config.toml
encoder_head_dim = 64
decoder_parallel_block = false
optimizer = "soap"
Rows from block 5 of the audio encoder, named by matrix and row number. Rows with one number belong to one attention dimension. Each number is 200 + 20 x the weight over its row's rms, rounded and kept within 0 to 999. All counts start at 0. After the name is the row's rms in percent of the matrix's.
# q: attention query, key and value (stacked) (encoder.blocks.5.attn.qkv.weight, 960x320, the q third), inputs 256-319
# k: attention query, key and value (stacked) (encoder.blocks.5.attn.qkv.weight, 960x320, the k third), inputs 256-319
q.253,083,193,224,233,167,179,193,189,192,171,163,199,215,177,210,209,194,201,202,192,227,215,238,183,219,193,205,215,229,217,198,212,196,167,170,207,156,224,195,185,192,210,196,216,184,197,218,191,198,186,201,195,181,174,199,199,222,199,183,184,166,199,203,155,191
q.254,087,187,205,203,190,196,189,195,200,206,195,182,213,189,184,168,156,207,183,194,195,140,192,164,220,231,226,240,193,202,200,236,199,197,212,206,238,164,193,197,214,258,225,202,207,166,220,222,219,216,158,190,233,233,232,220,185,222,200,218,224,183,234,172,197
q.255,097,183,214,178,186,214,188,228,222,192,197,195,224,193,197,165,184,214,208,168,212,217,214,156,199,227,236,194,215,182,195,171,223,189,202,220,218,187,185,231,193,185,203,177,224,184,196,225,222,174,195,173,223,209,211,202,191,181,211,230,194,170,179,191,176
q.256,086,246,204,174,178,215,168,208,177,185,160,222,212,195,233,170,175,178,198,186,210,196,210,199,213,184,197,206,204,197,219,188,174,193,182,206,191,189,199,218,205,179,211,178,207,178,255,204,205,149,224,184,184,176,198,139,203,189,193,209,202,200,184,185,202
q.257,099,197,212,173,182,160,167,209,209,191,221,208,217,163,203,240,190,209,180,200,189,187,184,231,198,197,199,196,206,205,196,206,188,182,265,207,201,195,212,180,214,215,196,179,182,189,187,208,209,213,214,188,209,193,198,224,183,228,224,205,216,197,201,210,226
q.258,095,211,195,202,217,201,198,195,227,225,177,175,203,198,220,189,197,194,215,212,215,220,198,218,228,196,200,175,202,180,206,190,188,182,207,217,241,207,175,230,236,187,193,185,164,200,205,195,220,165,176,211,219,186,230,162,197,237,195,211,229,202,217,212,197
q.259,075,228,213,157,188,172,183,219,215,227,147,220,206,178,187,200,149,207,192,194,206,195,204,217,229,178,221,195,198,184,228,223,195,223,191,205,223,203,185,222,192,189,203,192,183,170,199,188,212,180,180,182,206,149,188,156,178,222,216,220,179,189,184,190,218
q.260,099,207,193,197,187,215,211,204,226,215,185,194,218,203,221,162,198,196,164,177,201,202,190,206,190,178,218,227,186,165,191,176,205,194,224,199,251,174,198,212,205,227,215,203,190,183,214,209,225,162,192,181,209,195,244,167,194,219,183,227,188,187,235,194,213
q.261,113,219,180,226,226,184,241,197,185,209,190,191,188,203,172,227,222,199,216,215,186,187,165,208,188,175,184,190,210,192,216,179,171,212,193,172,245,229,170,193,203,206,217,201,218,210,182,187,184,207,188,233,199,219,195,202,187,231,211,188,192,219,198,220,187
q.262,094,185,218,193,183,204,167,242,201,202,218,194,237,192,213,138,196,218,220,169,218,193,193,184,224,209,227,211,210,192,200,181,211,203,213,223,214,183,183,215,197,205,219,153,236,197,219,230,225,155,196,181,199,184,235,202,195,198,218,222,162,173,189,206,164
q.263,101,210,196,169,239,180,198,195,194,186,187,177,190,178,192,191,197,203,187,210,162,204,171,247,211,196,190,171,204,194,206,199,208,202,183,202,166,189,211,187,181,176,215,177,240,213,196,207,196,225,197,211,149,250,177,219,207,201,159,185,200,201,210,177,200
q.264,105,188,205,212,211,200,170,214,235,177,181,215,195,202,203,216,190,161,187,213,193,245,192,166,198,216,207,188,233,219,233,179,169,190,174,195,204,231,220,187,194,150,198,208,212,213,201,159,197,197,207,195,205,164,152,196,185,194,202,178,244,198,168,201,206
q.265,095,200,165,199,225,201,185,184,154,192,180,205,173,207,175,239,204,174,187,224,208,198,222,198,190,217,181,202,191,236,212,205,219,194,231,159,175,208,193,207,180,210,204,227,200,190,187,180,184,220,210,209,219,216,161,238,217,192,186,185,163,222,228,187,204
q.266,127,192,225,217,185,179,173,232,208,160,203,203,223,176,237,181,187,242,189,186,194,221,194,228,213,222,224,216,201,194,171,187,190,213,223,214,186,175,186,210,255,193,205,196,193,211,202,207,208,190,188,165,154,194,227,197,215,206,192,225,246,174,181,186,196
q.267,085,203,215,235,188,187,212,160,209,189,233,198,215,192,193,227,208,208,190,191,203,222,225,199,198,172,192,243,173,184,191,200,160,194,233,217,173,209,255,182,211,180,207,196,183,204,209,210,187,209,205,191,208,194,216,187,202,238,195,196,206,203,207,194,218
q.268,109,165,235,209,169,211,218,214,194,177,215,202,217,198,239,163,176,235,183,176,216,226,171,197,210,219,221,242,199,182,173,219,224,202,201,225,215,190,201,206,230,185,182,208,193,207,219,211,204,206,206,169,181,219,219,208,208,194,174,208,193,185,190,180,211
q.269,083,199,219,244,193,198,203,217,217,164,195,156,207,216,199,199,208,197,200,212,184,239,223,210,211,187,205,162,178,207,223,180,182,181,180,183,193,213,180,222,205,169,175,190,187,256,187,197,189,182,201,202,180,169,191,154,214,209,216,188,197,197,182,224,182
q.270,084,199,228,211,207,223,222,190,208,232,182,232,217,179,186,176,220,184,244,173,222,208,230,204,179,195,215,204,152,175,197,219,222,205,227,238,200,181,207,196,208,249,201,193,191,189,219,244,212,161,160,202,192,227,204,192,219,211,181,232,172,180,185,228,177
q.271,091,190,194,186,199,225,204,180,191,231,185,215,186,209,201,228,234,175,182,210,183,192,220,232,166,200,188,202,204,212,191,206,202,178,186,180,175,217,198,230,181,202,172,194,203,180,197,175,191,240,192,204,193,162,193,235,205,191,192,201,220,218,208,198,229
q.272,089,154,188,229,196,187,199,201,185,187,217,179,212,195,233,184,194,204,216,208,185,192,143,182,185,211,209,180,186,210,220,177,175,189,233,173,215,200,176,220,199,190,204,195,203,239,192,218,187,219,183,194,203,217,202,223,205,213,194,207,235,200,207,207,194
q.273,081,205,206,202,221,177,218,168,223,176,201,224,193,165,179,204,232,189,196,209,187,200,205,194,163,191,199,236,198,168,217,178,219,169,231,182,193,226,211,203,237,193,200,207,199,208,211,203,192,223,208,190,179,229,183,209,169,195,216,182,191,204,200,180,186
q.274,114,192,236,197,166,167,176,214,204,182,212,194,236,168,228,191,210,223,225,172,182,205,215,203,215,220,222,238,195,219,186,199,161,217,197,226,194,184,227,208,199,227,214,194,189,189,219,221,224,199,189,165,234,196,232,197,203,184,198,211,192,170,235,189,223
q.275,131,211,223,189,176,166,188,209,205,176,212,188,222,199,234,199,169,247,241,174,200,192,180,206,209,184,222,248,198,222,177,234,234,208,225,223,216,170,212,215,210,230,220,187,187,178,228,224,234,182,223,181,192,194,231,188,212,194,218,217,192,184,197,202,220
q.276,090,214,177,185,224,210,212,208,191,176,220,188,192,239,205,195,174,208,240,198,202,199,186,178,195,157,185,211,190,192,206,199,213,219,192,201,228,221,201,195,210,226,221,237,180,210,196,175,197,191,190,226,250,242,181,184,212,193,184,195,190,220,174,201,223
q.277,107,229,245,202,165,216,190,189,203,191,210,208,228,182,225,186,216,209,214,171,217,205,196,214,212,199,233,251,187,195,179,235,203,218,201,241,185,202,202,217,209,215,189,228,189,196,212,208,226,188,182,165,223,205,233,191,207,187,188,216,200,177,216,232,237
q.278,101,161,209,181,198,168,145,192,230,190,212,203,212,196,200,204,157,237,228,199,204,220,191,186,171,203,206,226,172,208,190,222,228,195,198,202,201,187,226,209,205,241,210,191,166,186,195,215,197,201,179,185,189,224,180,217,216,171,189,215,216,182,222,183,197
q.279,102,183,179,234,198,191,210,235,187,222,226,180,201,206,169,190,200,221,207,207,201,174,166,214,188,233,197,208,178,209,209,234,200,208,217,201,221,185,193,182,200,230,200,201,186,200,194,203,207,207,195,208,205,234,235,188,173,214,192,215,250,201,201,198,190
q.280,093,191,193,180,189,192,176,230,193,201,191,242,210,185,193,184,202,161,188,182,196,197,213,161,198,250,210,212,193,180,213,166,190,206,216,193,236,184,139,235,183,202,208,166,213,178,205,196,217,170,138,189,206,201,200,215,159,206,186,199,205,189,185,233,191
q.281,096,181,209,161,217,164,202,178,190,230,223,219,207,163,213,186,212,190,183,185,164,214,205,256,176,199,203,223,180,170,206,194,220,220,227,205,194,189,187,186,186,192,234,163,228,207,215,205,231,184,171,199,198,202,195,182,201,178,160,210,191,202,227,216,217
q.282,116,190,174,228,217,172,201,186,198,194,185,200,182,182,200,227,218,180,184,226,173,172,174,247,181,182,173,152,213,199,208,153,161,178,199,155,201,218,198,179,191,160,182,227,210,194,177,179,168,214,186,209,210,185,175,185,168,195,179,154,216,233,187,212,203
q.283,121,210,237,176,183,193,230,179,225,201,207,207,229,191,215,185,230,200,210,172,175,212,231,218,190,182,216,192,216,155,188,209,241,226,213,228,202,202,222,225,178,215,242,144,226,216,248,219,238,175,208,178,186,221,217,178,210,191,219,206,145,172,195,207,238
q.284,100,210,212,205,179,186,204,188,216,194,171,235,213,184,199,196,193,228,163,175,191,210,236,196,229,217,222,233,210,199,229,223,216,203,188,225,203,176,223,177,200,204,201,218,178,171,232,212,219,189,187,192,223,211,201,209,229,183,212,205,177,180,187,170,193
q.285,090,204,196,182,222,197,192,212,170,204,160,217,199,174,200,224,204,231,203,206,165,168,214,208,227,219,208,204,190,193,213,205,210,169,211,188,177,180,181,177,225,190,211,178,228,210,205,204,225,185,159,212,191,213,209,207,232,200,210,216,199,204,214,212,184
q.286,101,201,212,212,188,182,200,184,208,221,208,207,216,186,200,193,187,208,212,189,193,188,221,216,208,215,221,230,222,212,191,190,227,216,187,220,217,185,178,214,208,219,219,198,215,172,225,202,229,180,171,178,207,191,225,193,206,234,206,226,188,165,215,229,233
q.287,088,224,193,182,166,188,164,187,197,211,178,241,197,195,225,211,220,180,168,229,204,209,187,245,200,149,195,202,207,221,233,170,184,185,172,189,198,237,186,175,207,164,196,207,178,201,203,198,190,207,178,209,215,187,171,177,199,223,192,196,219,219,212,219,232
q.288,113,214,178,229,206,270,217,191,175,219,185,185,185,223,191,191,207,195,206,208,224,188,219,181,212,198,185,202,153,238,217,197,203,186,201,189,215,206,178,186,195,162,166,198,176,205,204,209,178,206,185,225,215,180,188,211,193,194,160,186,204,219,183,177,172
q.289,112,154,182,191,206,195,221,189,176,170,172,189,190,197,191,206,226,189,199,214,178,189,191,186,166,189,192,184,229,194,193,175,212,182,194,175,194,232,187,229,203,204,204,189,255,237,189,212,183,229,203,217,174,203,200,215,190,167,211,179,208,215,177,219,192
q.290,097,198,200,245,200,205,216,200,216,227,178,187,187,193,185,206,202,188,211,209,193,220,203,183,214,201,182,178,208,212,190,175,197,192,158,183,214,209,188,207,207,163,186,215,234,235,200,172,191,196,187,224,173,182,203,182,234,203,216,179,218,194,173,195,189
q.291,115,168,181,246,231,205,221,191,188,213,185,201,174,196,198,221,200,166,177,241,183,210,213,238,197,157,170,178,201,175,216,169,176,178,196,171,191,242,180,176,200,202,186,212,185,237,170,199,167,225,189,207,173,197,170,168,212,190,184,177,209,224,213,214,192
q.292,095,226,169,182,215,208,241,185,180,230,189,225,180,190,208,215,184,167,168,214,194,191,202,214,218,171,196,183,184,182,239,158,158,220,191,186,203,209,189,208,217,166,203,212,215,174,182,180,199,210,186,203,226,132,185,189,168,227,225,194,195,207,202,216,213
q.293,083,176,205,156,172,184,199,205,194,208,212,214,209,194,196,201,168,182,217,199,184,163,184,169,189,194,218,246,168,204,176,195,173,218,195,206,174,185,207,152,198,214,175,206,190,151,196,203,203,215,230,190,208,175,196,233,184,187,220,165,218,193,211,213,246
q.294,098,194,200,198,206,197,203,163,178,190,204,194,179,171,215,207,198,199,181,197,189,220,182,184,140,162,181,197,224,218,207,147,157,217,190,183,163,210,220,154,241,176,184,188,218,230,229,198,184,217,240,188,182,180,168,213,192,188,198,182,192,205,190,197,238
q.295,102,191,188,200,173,194,165,200,219,192,183,202,207,192,194,154,179,171,169,186,199,240,213,195,186,201,226,203,195,179,216,163,210,215,197,206,185,190,209,207,220,179,202,197,199,195,225,216,205,188,202,192,207,155,184,168,204,189,223,207,210,186,180,196,224
q.296,095,198,209,190,195,195,181,220,206,203,206,234,217,188,212,182,205,215,165,184,190,174,194,222,192,182,212,242,187,182,226,190,198,218,237,212,223,179,184,206,189,207,228,188,200,163,218,192,233,169,161,180,214,209,237,198,187,222,194,236,191,192,196,215,219
q.297,076,239,190,185,221,200,254,175,174,197,199,203,188,237,198,211,209,203,180,221,177,178,209,231,203,198,178,195,209,202,195,206,212,170,202,195,187,186,199,204,209,184,225,208,222,213,213,217,194,219,228,204,196,217,193,167,216,161,180,219,205,217,206,179,221
q.298,103,225,210,208,174,150,160,216,198,202,211,226,196,192,236,203,179,224,183,198,193,221,173,225,226,207,214,221,234,216,187,194,213,214,179,205,190,185,206,187,236,228,200,225,181,156,173,221,202,213,162,158,222,218,210,212,197,197,204,197,197,187,212,169,206
q.299,105,207,201,185,210,209,218,203,188,184,215,175,206,188,194,184,193,218,244,180,162,172,193,186,203,194,179,210,186,196,186,210,216,251,182,200,227,196,219,227,171,214,238,185,222,207,214,192,218,203,225,217,202,210,205,183,184,188,175,199,155,215,232,203,189
q.300,081,215,203,173,203,197,194,193,200,176,208,252,199,209,204,212,212,189,192,224,191,226,247,208,201,205,194,224,205,236,208,205,217,198,210,221,191,226,190,199,267,190,185,196,198,194,172,222,199,229,223,188,171,215,177,213,170,194,233,209,208,202,199,202,183
q.301,082,172,180,157,184,209,184,218,198,246,209,207,200,221,155,209,233,218,236,196,222,194,227,152,207,214,204,215,214,242,195,200,207,170,213,187,206,192,206,243,214,232,193,208,180,172,191,216,191,202,193,212,225,221,174,241,246,217,235,211,224,197,231,244,187
q.302,086,174,201,240,177,205,197,228,234,183,213,204,199,224,190,184,187,199,212,218,207,201,138,202,180,221,196,190,213,189,214,197,182,195,178,207,162,218,226,185,231,158,202,220,165,225,166,197,171,193,227,222,195,177,203,193,206,209,201,166,231,205,180,187,190
q.303,094,191,179,202,239,216,157,176,191,219,176,199,183,237,182,215,208,156,181,227,223,184,215,200,160,201,194,202,198,216,221,174,199,137,205,178,214,209,184,201,194,212,198,207,210,158,191,206,184,189,173,194,227,209,175,221,186,173,195,188,222,224,205,198,211
q.304,090,181,193,213,213,202,223,188,185,209,178,165,211,208,196,180,182,208,222,185,220,206,183,168,234,189,211,261,183,171,202,218,229,207,227,207,211,174,218,220,191,203,203,206,177,188,224,218,203,187,227,206,203,196,224,196,210,195,172,207,158,196,202,182,186
q.305,112,200,186,204,218,222,215,189,195,207,212,159,177,203,185,193,207,159,219,203,214,178,191,204,198,182,175,156,177,207,186,188,219,183,181,166,201,225,177,189,171,194,179,200,213,214,193,198,180,189,208,221,197,171,193,170,196,218,174,184,191,219,183,207,175
k.253,089,224,178,156,230,172,154,201,194,184,237,239,192,211,226,204,213,226,237,183,191,221,172,186,229,221,216,137,195,197,180,187,228,198,185,180,179,212,191,206,187,183,228,150,230,200,224,183,219,222,213,185,222,242,200,174,181,157,204,229,210,217,192,205,215
k.254,095,235,199,211,188,221,179,194,184,205,197,190,168,190,192,235,200,231,217,187,226,186,217,195,170,195,238,196,194,212,213,189,223,205,221,182,179,179,194,199,189,199,195,201,175,185,184,228,180,197,202,211,227,204,186,236,197,248,217,191,177,205,159,198,200
k.255,090,237,196,160,178,196,233,191,167,216,213,193,181,202,198,186,202,188,167,171,208,194,198,196,210,206,206,197,205,226,199,197,188,207,196,248,229,188,222,183,168,171,191,218,203,186,202,184,159,210,254,237,200,184,180,190,193,186,162,169,173,173,209,204,205
k.256,100,188,194,148,184,224,191,204,204,212,186,218,200,219,184,199,211,215,171,178,226,220,213,188,160,208,206,223,223,224,212,200,193,174,170,196,198,214,196,195,184,173,190,165,192,191,221,190,187,190,211,207,223,169,185,253,198,159,221,203,213,201,181,214,187
k.257,090,177,175,220,157,176,201,233,216,203,195,220,196,204,205,178,184,189,195,201,203,194,183,242,247,230,227,190,221,210,198,172,167,180,228,194,210,216,202,205,203,195,201,204,191,178,151,185,187,184,179,195,220,214,184,205,211,231,176,223,213,161,174,201,187
k.258,090,188,210,240,178,201,197,215,208,202,239,186,220,237,184,201,191,198,187,175,208,169,176,189,189,164,183,231,205,164,214,210,194,202,185,191,184,190,168,229,242,218,202,157,186,172,194,246,188,222,193,219,198,200,248,174,193,213,210,203,215,174,205,219,215
k.259,084,198,197,180,182,195,189,221,226,163,197,208,197,223,214,200,209,157,170,241,230,222,197,233,168,208,219,189,228,188,203,191,172,209,189,196,161,228,195,215,241,191,177,202,201,219,181,166,168,203,174,172,208,176,193,211,222,193,206,195,223,200,190,194,223
k.260,092,213,195,185,204,205,179,161,216,209,210,184,203,206,184,142,199,211,198,170,214,230,170,185,172,150,192,199,199,187,217,186,265,225,177,214,210,176,212,201,204,210,209,184,195,185,216,203,211,188,183,218,195,212,231,205,242,196,213,177,198,187,199,201,178
k.261,110,225,183,232,204,209,209,225,219,180,205,181,182,268,208,206,168,218,198,218,217,217,187,197,213,203,219,185,170,196,218,220,172,235,161,161,206,214,209,209,218,193,238,205,178,207,196,178,178,197,195,187,249,189,209,155,190,223,209,173,220,204,249,227,218
k.262,101,205,226,212,186,206,186,191,204,169,183,211,198,208,211,193,169,189,194,187,222,186,172,183,214,205,196,173,174,208,208,225,194,176,203,231,188,190,208,159,182,222,203,198,178,165,205,202,197,169,225,189,233,216,170,228,233,157,208,170,178,209,161,208,196
k.263,118,220,204,206,177,247,226,179,195,222,208,193,198,216,210,173,187,186,192,233,258,174,212,170,204,218,215,222,175,213,208,199,183,236,172,213,207,221,188,210,193,205,169,206,193,222,200,196,231,163,206,209,200,184,223,201,184,210,150,202,165,208,203,193,210
k.264,099,183,181,178,178,194,190,224,221,222,193,198,204,237,206,197,241,191,240,221,177,213,222,201,205,223,181,164,242,231,176,194,171,176,184,204,206,227,179,221,215,196,197,190,186,200,181,174,169,175,208,186,209,193,182,192,228,190,222,242,241,192,215,205,210
k.265,084,197,172,221,214,226,197,211,178,210,215,202,213,220,209,198,200,190,179,196,214,192,240,212,218,195,232,233,182,175,194,223,222,164,201,210,217,210,165,213,175,212,210,161,202,187,192,242,225,197,233,177,184,191,220,179,158,226,207,236,192,242,186,207,191
k.266,108,192,230,205,213,172,170,202,194,196,234,219,227,198,184,179,210,235,233,178,183,197,174,187,207,193,244,227,179,224,228,205,205,214,206,210,185,196,194,213,216,224,216,195,199,188,165,218,196,229,177,194,213,237,189,221,174,199,189,219,222,154,207,187,199
k.267,094,185,200,191,206,203,229,207,182,208,161,185,213,202,208,204,176,179,189,173,195,199,205,174,224,205,179,188,192,200,201,188,214,203,211,197,179,211,198,184,184,187,184,216,199,212,234,189,195,204,188,224,178,170,184,200,176,193,190,174,151,207,130,187,196
k.268,101,193,199,196,221,181,194,179,150,223,206,176,236,174,187,188,214,193,195,177,176,179,163,173,156,226,219,198,169,179,190,217,232,201,185,204,184,187,193,232,192,222,181,193,208,210,185,172,184,238,184,223,200,213,208,235,202,202,176,192,183,167,212,211,223
k.269,108,196,224,215,188,191,203,207,220,198,226,207,206,224,149,198,201,225,212,222,191,199,203,158,217,203,198,205,211,196,228,243,196,176,202,215,206,183,239,202,197,184,207,179,166,201,180,212,177,239,227,238,206,230,184,197,208,227,208,181,220,193,213,212,211
k.270,091,227,244,218,222,207,221,164,204,227,206,241,201,182,210,197,193,198,190,199,204,183,206,186,203,165,178,225,213,165,212,194,209,209,183,197,203,223,228,182,168,193,188,196,189,207,238,248,237,184,220,197,202,177,205,214,180,202,194,175,152,193,201,209,203
k.271,111,174,170,172,210,202,165,201,214,213,198,235,185,176,205,210,198,192,186,226,191,232,217,210,159,200,217,202,204,192,205,166,175,187,247,195,214,220,203,179,212,205,217,227,224,203,197,177,208,206,198,171,194,206,173,211,187,199,203,250,200,202,226,207,241
k.272,120,210,218,204,210,190,193,187,187,210,225,202,194,214,192,185,196,208,186,200,202,208,211,219,213,196,194,192,157,215,228,201,197,200,201,209,169,202,219,161,204,210,189,227,173,186,186,191,190,217,194,209,230,217,176,200,237,223,177,215,187,196,231,192,218
k.273,090,216,207,182,194,188,211,181,202,193,187,191,195,174,236,225,216,161,228,210,175,198,209,203,243,185,177,212,217,201,181,168,223,229,195,210,217,189,155,195,225,201,187,228,156,221,231,174,174,212,176,165,173,185,204,176,227,198,204,203,176,195,238,203,213
k.274,095,221,184,193,179,185,206,220,183,175,192,205,194,164,246,219,224,187,171,200,196,203,189,227,184,208,190,189,215,238,195,166,165,174,228,163,192,201,177,188,209,165,202,219,226,202,179,174,181,223,185,178,184,184,165,203,186,202,201,225,198,197,169,206,176
k.275,105,166,184,207,181,208,182,201,199,164,178,186,198,192,211,191,202,201,169,197,217,205,191,169,189,238,244,214,243,207,210,170,205,183,182,148,195,219,184,233,233,174,203,178,188,202,187,207,157,195,195,196,179,179,187,209,175,194,199,181,220,183,172,183,181
k.276,095,186,209,266,218,221,212,220,207,203,213,157,217,219,182,211,238,241,204,174,200,165,203,186,189,167,209,213,189,208,162,204,209,184,180,205,189,223,171,239,236,216,213,168,199,238,201,264,186,211,218,205,178,202,252,179,194,208,213,208,240,188,217,222,190
k.277,117,191,222,177,203,175,234,192,191,206,182,214,218,166,199,218,212,202,206,169,146,205,188,197,174,190,171,189,229,182,178,210,196,202,210,170,183,224,223,210,186,191,230,185,212,205,179,204,225,225,214,197,180,220,186,199,170,196,220,182,192,206,231,227,203
k.278,096,223,218,190,198,203,177,185,188,189,210,191,204,196,196,209,215,253,171,194,207,196,205,179,159,181,226,206,215,212,198,200,183,192,192,197,148,210,217,199,200,237,176,198,167,210,165,196,206,236,226,185,200,216,200,215,200,202,194,198,192,204,219,175,231
k.279,094,229,206,241,221,178,204,183,189,169,203,206,191,194,184,185,175,235,218,193,207,208,172,223,226,201,208,177,174,181,220,191,234,204,214,197,173,225,217,170,224,214,195,200,175,196,221,211,212,211,223,188,193,220,201,216,249,191,179,191,169,156,200,165,205
k.280,108,213,188,225,232,184,197,214,206,167,175,198,200,184,229,217,200,221,192,236,195,194,202,245,184,166,207,178,185,175,207,172,152,199,214,183,177,216,171,191,225,211,206,187,195,194,194,209,197,237,189,178,219,193,187,170,203,217,200,192,228,216,206,226,236
k.281,107,185,213,204,176,228,187,194,185,177,175,207,193,167,203,212,216,172,199,211,233,214,194,195,185,172,219,205,197,195,230,166,173,181,197,183,182,238,181,209,199,172,188,226,189,232,179,197,182,202,198,168,202,167,185,203,214,177,229,191,203,211,192,215,221
k.282,129,219,192,203,195,194,186,247,188,208,219,205,189,198,215,215,214,185,232,203,194,208,192,209,232,188,213,212,195,225,196,210,203,203,200,195,232,204,176,198,191,201,239,220,178,192,166,191,178,241,148,203,208,217,204,172,196,193,186,224,233,207,217,213,198
k.283,122,191,208,221,164,182,222,186,201,216,217,195,205,182,203,239,187,210,180,226,207,179,190,199,162,206,203,192,236,207,211,193,176,186,199,167,209,213,210,215,206,198,193,186,222,206,182,201,166,212,202,214,191,203,192,235,186,199,212,163,210,195,191,236,202
k.284,110,212,194,217,208,209,180,164,213,219,177,212,179,198,183,226,164,194,169,183,241,172,245,188,168,199,211,220,207,202,191,200,184,216,217,200,200,165,202,200,210,218,187,181,207,159,195,175,216,196,198,188,208,176,223,203,174,215,229,187,180,175,169,154,210
k.285,105,203,193,190,183,214,186,192,195,189,201,218,171,213,205,211,171,206,205,212,254,197,222,154,233,211,234,209,171,206,225,200,210,199,218,245,203,233,176,201,217,222,147,219,179,209,209,205,201,207,194,196,226,177,203,185,197,191,193,199,170,180,194,184,198
k.286,097,200,197,209,147,195,194,184,200,192,200,207,206,166,168,231,200,196,188,202,202,202,195,217,168,166,228,210,208,231,235,155,196,191,199,192,199,225,215,194,255,217,191,188,187,213,187,186,158,238,207,202,213,188,171,224,193,165,213,217,232,177,218,200,223
k.287,094,181,187,162,165,196,181,202,220,205,220,212,215,200,207,220,214,167,192,201,190,220,201,218,146,179,214,208,186,211,209,183,181,170,227,180,204,195,203,194,191,223,207,206,170,200,192,192,194,229,181,213,212,197,184,196,204,169,224,211,218,217,195,209,258
k.288,103,195,192,187,210,201,201,185,209,217,214,199,185,219,177,226,164,229,202,179,199,201,226,204,184,178,177,211,147,210,177,228,227,200,220,217,200,198,230,181,200,213,211,182,183,172,202,243,211,201,225,214,193,201,184,210,189,221,204,171,187,202,200,201,184
k.289,106,172,177,187,211,214,186,202,178,203,170,187,222,194,211,196,199,163,185,199,216,213,192,187,188,201,241,197,178,221,251,190,222,174,186,223,187,212,192,199,202,211,207,223,181,184,200,158,187,200,173,184,243,193,203,204,224,171,183,237,185,235,223,198,214
k.290,117,215,216,208,207,179,241,206,194,187,221,193,193,218,213,235,185,213,203,195,148,198,195,201,213,175,153,178,197,209,150,217,197,230,159,184,182,194,229,188,206,187,237,171,199,180,190,204,201,215,207,190,183,202,196,169,229,219,200,160,208,193,222,198,193
k.291,113,218,219,215,202,200,185,198,210,210,195,229,220,163,189,242,209,185,174,216,195,199,211,221,207,173,162,227,193,220,244,220,208,159,201,233,206,213,217,166,195,206,186,239,185,210,194,186,183,236,193,189,218,193,196,200,190,217,205,213,228,218,224,205,217
k.292,094,156,201,199,205,194,211,198,244,178,195,206,194,150,193,175,187,163,199,208,198,237,199,219,192,215,187,200,206,200,242,151,177,202,226,191,209,202,213,151,230,143,191,240,208,205,201,197,190,203,210,196,192,180,152,189,214,184,234,207,237,226,185,190,197
k.293,082,177,183,226,205,193,188,200,182,198,176,209,163,179,233,224,218,211,180,202,174,199,221,219,184,201,188,177,229,216,193,184,168,185,205,194,167,233,180,202,195,201,193,234,213,200,205,183,192,208,210,165,174,194,163,176,195,166,217,209,218,197,144,192,191
k.294,104,193,194,189,215,223,218,194,232,197,163,201,201,190,189,191,182,219,184,209,196,244,202,206,193,193,195,170,211,220,217,176,191,165,184,194,205,238,200,180,176,182,189,193,195,222,218,172,179,205,186,223,188,155,192,183,212,183,219,207,201,181,175,187,212
k.295,093,204,222,210,229,184,189,168,223,208,208,204,238,171,191,202,205,187,171,204,191,188,236,205,176,226,205,233,207,190,240,178,187,180,211,202,146,196,218,181,185,183,183,212,188,187,183,202,187,214,212,188,207,206,172,233,213,194,200,203,189,215,181,176,194
k.296,087,207,210,238,183,217,188,175,205,191,183,220,204,199,181,196,164,211,204,234,214,162,207,190,167,195,196,189,166,199,233,187,212,179,225,189,212,207,177,197,190,219,211,161,188,170,200,198,188,231,234,184,213,191,212,193,195,235,212,198,221,152,194,219,198
k.297,081,159,185,197,191,231,199,178,207,220,191,196,183,199,166,206,213,188,169,203,237,193,207,172,173,171,211,265,186,203,207,192,204,201,198,196,220,166,171,220,201,202,191,201,188,212,208,216,189,173,192,226,215,178,237,216,170,154,216,237,210,202,203,198,211
k.298,106,234,214,180,200,169,184,227,183,172,211,178,215,160,226,199,204,180,207,180,193,183,194,217,205,232,216,230,198,221,196,209,191,203,212,210,201,181,199,208,218,189,219,219,199,182,144,182,211,214,173,189,210,241,189,196,190,204,171,233,220,207,203,146,173
k.299,113,232,199,227,188,235,214,207,173,201,170,169,190,197,239,205,207,206,200,180,232,182,182,180,205,177,193,181,185,180,164,201,186,211,183,204,203,178,171,217,202,173,190,190,231,222,226,217,216,167,198,200,187,171,260,175,182,214,208,155,189,211,173,217,181
k.300,085,205,220,159,180,202,193,199,209,217,185,236,186,210,239,211,217,196,220,184,196,206,217,215,231,192,163,213,195,193,197,200,174,201,231,206,199,196,189,144,224,192,177,244,156,206,220,218,203,185,196,182,200,181,191,178,226,180,206,186,179,200,190,193,194
k.301,081,207,182,164,189,224,177,205,192,210,198,211,200,202,202,183,198,193,218,202,185,223,212,197,209,215,146,202,227,195,182,195,190,166,185,208,238,158,208,190,157,194,191,218,234,200,237,184,220,190,246,235,188,227,193,193,226,210,200,183,188,252,198,211,194
k.302,093,208,207,211,163,198,207,173,220,232,194,193,219,197,154,188,191,157,209,207,188,201,218,174,207,225,198,176,169,202,206,197,223,196,172,237,174,222,204,197,196,221,174,222,167,201,190,182,197,237,207,198,196,210,177,202,198,178,212,214,200,193,214,199,212
k.303,098,203,198,200,232,203,170,183,200,199,193,217,221,198,191,193,234,195,214,226,211,186,212,191,216,176,232,256,209,201,224,214,259,166,233,228,221,203,193,205,171,222,208,208,217,179,194,228,205,208,192,171,206,211,200,195,219,178,204,249,185,217,229,203,202
k.304,101,194,202,236,186,226,202,200,186,205,159,169,190,228,218,156,181,215,197,190,234,172,227,171,212,203,203,211,178,183,186,208,215,221,181,230,184,198,177,226,226,200,187,181,187,165,224,184,177,145,218,197,183,172,209,181,216,189,195,166,168,167,183,201,202
k.305,098,219,225,210,212,229,206,204,195,214,192,190,198,212,218,183,238,208,233,208,206,214,172,187,205,164,186,204,210,175,200,209,232,192,158,215,193,197,208,203,176,195,224,191,200,236,223,227,213,177,186,219,202,211,225,192,195,195,177,182,193,217,242,234,215